config.yaml
encoder_arch: "convnext_v2"
model: "model that predicts concentration at each pixel"
dataset: "reaction-diffusion patterns (Gray-Scott)"
train_examples: 95000
image_size: 64
crop_scale_min: 1
horizontal_flip: true
encoder_isotropic: false
encoder_norm: "rmsnorm"
encoder_activation: "gelu"
encoder_moe: "expert_choice"
encoder_num_experts: 16
encoder_moe_every: 1
encoder_expert_mlp_ratio: 1
encoder_experts_per_token: 1
encoder_shared_expert: false
encoder_patch_size: [4, 4]
encoder_conv_stem: false
encoder_depths: [7, 7]
encoder_widths: [96, 192]
encoder_kernel_size: 5
decoder_norm: "groupnorm"
decoder_activation: "relu"
decoder_weight_standardization: true
decoder_widths: [48, 96, 192, 192]
decoder_blocks_per_level: 2
decoder_block: "basic"
decoder_attention: false
decoder_upsampling: "transposed_conv"
loss: "l1"
targets: "concentration"
residual_init: "scaled_by_depth"
optimizer: "soap"
beta2: 0.95
lr: 0.0019
beta1: 0.95
shampoo_beta: 0.95
eps: 1e-08
precondition_frequency: 20
max_precond_dim: 512
one_sided: true
adamw_lr_other_params: 0.0019
steps: 10100
batch_size: 128
epochs: 13.6
lr_schedule: "wsd_sqrt"
decay_fraction: 0.2
final_lr_fraction: 0.05
warmup_steps: 1010
weight_decay: 0.2
adamw_weight_decay_other_params: 0.05
Rows from block 2 of the encoder of a small model that predicts concentration at each pixel, named by matrix and row number. Rows with one number within an expert belong to one neuron, the router's apart. Each number is 200 + 40 x the weight over its row's rms, rounded and kept within 0 to 999. All counts start at 0. After the name is the row's rms in percent of the matrix's.
After each expert's rows are labels from the 100 images, of 14976, where the router gives the expert most weight on average: "top examples" is what is common among them. Only what is clearly more common there than usual is listed. The data: reaction-diffusion patterns (Gray-Scott). In brackets: how many of the 100.
# router: router (encoder.blocks.2.mlp.router.weight, 16x96, trained with AdamW), inputs 0-47
# up: expert up (encoder.blocks.2.mlp.up, 16x96x96), inputs 0-47
# down: expert down (encoder.blocks.2.mlp.down, 16x96x96, transposed), outputs 0-47

# expert 8
router.8,126,226,170,192,148,237,158,237,144,173,185,139,151,166,184,165,151,145,198,191,281,269,179,204,253,269,134,196,164,137,211,211,147,218,173,248,227,206,197,173,239,165,253,129,163,196,228,163,237
up.0,082,227,170,151,199,255,196,228,203,168,152,182,259,229,192,172,167,235,206,162,201,145,224,177,176,183,169,248,159,240,142,234,221,170,182,219,162,260,296,246,189,289,234,191,200,238,137,245,242
down.0,090,177,180,247,230,191,200,141,291,216,197,182,177,167,240,188,201,166,248,181,235,255,225,134,179,207,214,264,280,180,215,155,209,61,301,185,138,243,232,211,230,264,238,178,250,166,148,218,262
up.1,062,213,91,316,155,194,234,210,162,190,214,172,188,143,217,138,204,209,141,229,143,155,140,252,247,249,141,232,245,195,136,163,139,237,162,181,196,146,205,225,206,154,198,224,179,132,223,296,153
down.1,087,182,234,109,186,184,277,231,203,235,195,157,190,200,201,186,155,185,102,262,208,244,202,230,125,132,176,141,241,186,214,133,162,157,166,262,130,188,179,201,214,222,185,168,218,196,126,120,160
up.2,107,228,100,235,176,262,190,260,140,231,149,215,205,163,258,176,170,225,202,229,212,225,218,202,208,250,174,182,180,218,221,194,146,222,219,195,170,250,231,245,193,285,151,179,239,248,254,152,172
down.2,098,183,203,170,156,240,259,164,94,195,228,190,203,227,213,213,187,245,192,181,148,218,198,190,191,138,239,171,177,199,182,166,147,169,181,127,221,284,164,167,206,230,172,156,242,194,256,220,128
top examples: embossed (100); dark (71); feed 0.034 kill 0.0618 (30)

# expert 2
router.2,103,235,234,132,142,186,210,148,194,220,174,163,208,169,189,231,241,227,190,214,216,223,208,227,203,163,221,223,220,172,243,272,284,225,218,255,151,206,227,214,161,142,235,170,223,181,250,241,162
up.0,093,189,223,147,152,227,188,160,133,167,169,213,228,177,176,194,274,246,159,196,143,197,108,279,196,173,200,137,180,220,159,185,195,288,178,240,225,229,109,233,235,199,188,189,194,107,207,123,169
down.0,109,170,244,223,201,209,252,223,220,150,162,193,209,200,173,188,236,238,154,238,170,208,162,213,228,146,209,208,191,220,202,187,159,238,235,214,240,226,112,156,250,226,96,156,190,207,216,246,207
up.1,117,217,263,123,210,224,202,226,176,158,163,224,279,129,163,208,148,168,185,191,191,236,88,213,188,196,204,184,186,232,223,191,163,188,214,221,214,118,164,227,208,195,242,255,139,124,262,222,209
down.1,103,200,181,155,256,140,193,194,193,240,209,143,185,215,145,201,179,171,198,227,255,263,200,162,154,142,238,207,175,244,171,166,196,254,95,216,163,145,112,138,177,212,193,221,197,174,125,172,207
up.2,134,209,220,181,231,200,217,193,256,204,160,194,235,194,215,233,290,112,204,196,245,219,269,163,200,203,176,198,185,235,260,209,248,227,170,204,196,240,216,278,224,206,178,151,257,152,205,214,157
down.2,102,220,150,210,142,138,223,195,161,210,202,137,185,124,152,208,201,182,202,214,237,204,160,137,222,170,233,164,114,258,171,191,173,254,212,168,181,222,94,176,192,212,191,191,143,175,230,170,203
top examples: dark (50)

# expert 6
router.6,088,75,123,145,176,151,157,147,179,212,129,170,178,281,210,108,241,142,213,251,159,203,207,149,155,232,218,182,164,225,202,210,242,212,155,239,167,226,238,202,238,222,197,181,214,159,229,247,189
up.0,104,171,236,211,216,200,204,209,194,163,277,218,204,197,244,194,225,265,228,193,173,167,138,159,212,218,248,104,212,213,289,186,235,223,180,195,172,204,240,210,138,196,171,164,188,273,239,196,179
down.0,110,146,266,186,199,191,232,189,133,207,181,210,164,155,216,194,175,263,243,294,245,215,190,177,167,141,195,160,212,254,200,166,236,137,280,181,201,219,196,324,206,191,198,157,218,196,161,176,215
up.1,081,176,179,213,148,123,213,189,169,157,143,137,253,222,173,191,258,122,211,163,254,175,281,186,126,216,150,191,169,187,159,171,230,219,219,211,124,230,244,142,248,222,188,234,263,243,142,269,212
down.1,095,239,243,223,249,253,210,227,190,234,226,205,113,187,199,181,145,206,185,134,275,252,186,127,233,250,173,228,193,169,176,217,166,231,119,270,233,240,211,202,205,222,205,184,199,205,175,232,167
up.2,104,215,157,216,211,136,164,198,217,291,213,241,151,284,157,200,234,192,286,258,198,237,181,124,194,169,203,127,275,243,283,216,170,222,203,209,213,192,180,185,205,206,161,193,196,212,254,195,238
down.2,107,135,242,252,190,205,191,244,161,227,148,150,143,178,184,235,145,210,160,170,127,193,153,190,191,175,185,186,148,211,244,244,167,167,142,225,231,198,87,164,203,231,191,165,177,214,163,253,223
top examples: stretched (89); embossed (71)

# expert 0
router.0,112,216,233,137,223,246,136,202,186,205,201,153,234,274,197,133,118,193,199,251,236,278,161,152,196,207,288,136,232,193,213,261,184,208,217,273,161,203,197,233,260,160,179,139,155,214,213,222,168
up.0,132,208,165,253,261,147,256,243,156,237,160,246,227,208,214,229,240,207,214,186,205,224,224,185,210,184,217,189,272,162,186,309,189,134,205,221,233,199,177,222,186,226,231,197,192,144,233,199,247
down.0,112,180,173,208,172,175,187,112,208,254,214,138,231,202,207,202,214,166,208,220,201,250,227,158,219,130,236,217,215,187,203,152,113,148,181,197,177,140,173,181,177,185,238,157,146,255,185,188,191
up.1,094,115,163,171,194,250,189,232,117,214,178,236,190,224,254,174,200,199,229,253,189,209,176,194,217,186,181,169,165,192,243,215,226,142,130,231,232,124,168,223,222,205,243,185,161,218,280,291,204
down.1,088,208,177,130,178,167,274,102,151,198,163,174,281,187,206,192,230,201,183,223,150,156,103,194,236,167,204,215,161,229,277,141,225,173,194,298,86,184,198,183,180,186,159,211,222,169,220,232,190
up.2,077,166,254,205,231,167,198,198,258,211,274,232,247,193,260,230,145,196,190,133,265,193,221,203,241,207,204,220,183,207,98,218,225,195,171,197,188,189,340,160,173,216,239,240,186,294,167,185,249
down.2,088,142,149,217,284,206,207,201,234,193,176,240,228,199,182,219,159,195,167,185,258,256,259,232,194,261,163,257,174,196,198,243,231,160,191,188,208,202,266,281,184,140,249,235,184,199,244,262,183
top examples: stretched (95); embossed (95)

# expert 9
router.9,105,208,177,248,220,149,271,229,159,213,186,175,178,183,180,236,269,134,276,180,224,140,251,203,173,184,186,265,203,186,216,310,215,205,218,255,184,231,131,156,212,195,186,134,290,193,204,171,253
up.0,096,173,284,190,291,151,181,187,251,184,199,191,217,285,289,216,163,143,200,161,254,205,176,163,146,208,253,204,224,168,142,172,211,137,225,237,257,185,221,164,231,231,161,172,226,227,161,162,157
down.0,097,113,180,230,174,145,143,228,223,273,181,178,180,175,200,128,173,207,209,173,289,203,192,158,144,261,219,188,217,249,146,242,170,243,158,184,182,178,198,146,159,222,195,222,164,159,209,156,233
up.1,080,209,224,230,215,205,196,141,250,232,151,213,135,299,331,195,249,224,213,148,194,191,208,180,215,222,159,204,126,170,143,227,216,196,200,198,184,199,221,205,240,175,203,224,277,219,196,202,193
down.1,094,166,254,151,221,203,132,216,167,238,137,186,214,217,166,165,198,221,214,184,271,170,216,130,204,206,204,214,208,236,160,146,239,218,155,179,185,175,204,148,215,204,212,196,170,136,231,211,241
up.2,108,182,204,191,283,208,181,217,125,165,191,205,182,184,182,171,197,119,249,182,166,186,175,168,162,198,147,208,137,214,162,192,133,265,205,202,219,192,181,210,318,193,196,194,173,197,170,96,142
down.2,100,170,136,150,222,200,166,215,242,296,181,196,124,192,163,220,201,194,229,199,194,262,204,150,151,201,198,216,198,192,95,267,186,212,231,216,173,161,174,220,204,247,116,185,173,183,188,156,203
top examples: stretched (84)

# expert 7
router.7,089,200,190,212,209,174,154,134,189,181,179,201,185,147,226,154,202,219,249,248,171,164,269,185,209,242,214,242,181,192,301,177,219,223,180,254,185,220,250,162,170,149,246,170,129,236,247,258,138
up.0,070,258,181,270,202,279,155,201,167,299,193,249,183,207,195,165,213,261,216,198,197,227,197,188,174,168,206,186,202,207,216,168,93,312,186,174,159,245,209,254,222,156,196,236,198,131,227,186,152
down.0,086,232,204,146,176,222,191,154,174,211,195,153,163,148,185,223,242,200,176,133,138,278,218,137,123,175,199,176,299,174,233,111,193,195,183,234,193,162,253,158,267,271,170,210,175,249,210,274,120
up.1,076,183,262,94,202,200,218,183,124,210,170,192,243,239,152,159,146,159,210,228,241,245,227,171,195,203,214,186,207,153,237,177,258,161,270,217,188,155,190,139,195,209,182,231,193,229,218,160,213
down.1,087,142,263,232,253,186,203,208,238,207,189,240,200,219,155,175,209,201,98,178,191,88,218,228,241,153,183,223,158,195,246,242,210,211,162,250,231,215,107,269,173,198,218,205,231,150,201,203,192
up.2,102,214,197,235,298,141,172,154,168,164,192,241,221,223,167,192,226,134,311,222,149,217,146,124,205,256,157,176,200,250,219,166,216,148,202,234,178,191,191,145,223,231,183,221,177,228,220,117,192
down.2,103,212,184,170,143,227,189,212,215,282,184,156,229,147,139,199,206,157,254,227,211,265,140,160,164,165,170,195,158,186,212,227,162,231,148,233,158,170,195,175,187,198,197,275,198,220,189,159,208
top examples: pastel (70)

# expert 1
router.1,092,161,203,189,222,260,96,184,147,208,230,182,175,248,178,173,213,259,179,156,224,253,189,139,234,175,219,168,137,252,243,187,208,228,169,234,183,209,161,136,220,143,172,163,206,237,123,182,201
up.0,097,288,154,129,234,179,247,187,252,157,218,148,216,178,234,239,155,212,213,271,215,180,160,246,200,166,163,225,228,119,106,160,166,139,264,135,167,200,189,241,156,222,230,233,150,184,197,213,193
down.0,109,207,174,224,252,121,161,172,224,164,169,220,237,171,250,223,238,218,228,307,204,185,246,202,243,205,216,183,148,186,231,168,263,86,262,177,205,219,223,180,238,148,237,121,159,170,212,253,241
up.1,065,205,260,249,213,186,222,196,152,217,294,157,230,163,232,199,208,168,163,209,214,280,229,164,243,253,177,202,177,215,247,210,170,203,240,207,176,191,242,195,214,124,167,142,294,264,181,257,207
down.1,092,160,244,167,228,219,274,198,182,248,259,167,218,225,172,159,174,212,204,135,222,187,229,204,104,172,154,211,191,221,148,217,160,230,192,171,208,142,193,198,189,198,214,218,181,201,143,266,227
up.2,093,203,235,146,138,135,232,200,199,242,178,191,240,181,226,257,185,99,214,175,194,217,225,318,145,233,191,227,257,168,130,208,190,244,278,171,167,188,265,243,185,232,235,175,242,167,259,204,209
down.2,104,200,215,258,216,134,177,221,188,136,193,199,240,226,204,223,259,182,210,289,218,138,233,219,255,234,219,171,176,181,228,150,238,89,289,186,198,210,170,219,235,194,236,137,182,155,206,250,233
top examples: stretched (100); pastel (50); grey (36)

# expert 11
router.11,098,164,225,188,154,172,195,185,207,237,204,236,290,206,257,263,196,171,261,235,192,138,183,201,176,228,214,240,212,195,181,199,201,220,197,238,191,236,242,283,177,187,243,198,248,166,169,225,146
up.0,061,263,216,184,209,147,217,216,183,194,231,248,243,197,221,193,255,275,198,251,169,225,183,210,277,211,141,198,224,161,246,173,214,131,182,151,192,144,205,240,171,156,211,208,239,250,204,255,229
down.0,082,152,207,204,196,202,124,256,212,172,181,220,93,288,198,154,264,202,185,202,251,115,159,190,211,213,161,192,212,278,191,256,106,145,212,163,133,120,185,243,151,235,166,196,190,236,206,215,208
up.1,098,187,238,166,187,226,160,176,258,267,134,164,210,238,157,208,218,172,268,259,224,204,220,198,134,170,194,232,206,248,223,204,179,202,212,214,250,234,238,236,168,182,174,141,215,160,236,202,142
down.1,088,148,226,167,118,200,171,203,167,191,189,135,177,180,205,229,160,196,217,217,173,142,215,128,167,211,176,182,155,205,199,193,176,210,216,136,148,163,120,201,227,163,203,176,191,203,183,223,174
up.2,086,102,217,217,179,201,170,235,253,173,265,226,221,131,183,210,117,204,168,232,135,199,195,122,197,188,173,204,164,302,152,206,161,132,167,226,258,143,275,229,234,163,229,209,197,220,158,180,152
down.2,096,233,210,157,200,199,245,161,256,185,117,200,192,181,171,241,179,212,143,261,183,198,197,182,187,194,144,244,207,186,174,214,167,125,210,232,174,110,170,247,232,187,174,105,225,173,213,214,167
top examples: stretched (100); embossed (79); pastel (47); grey (34)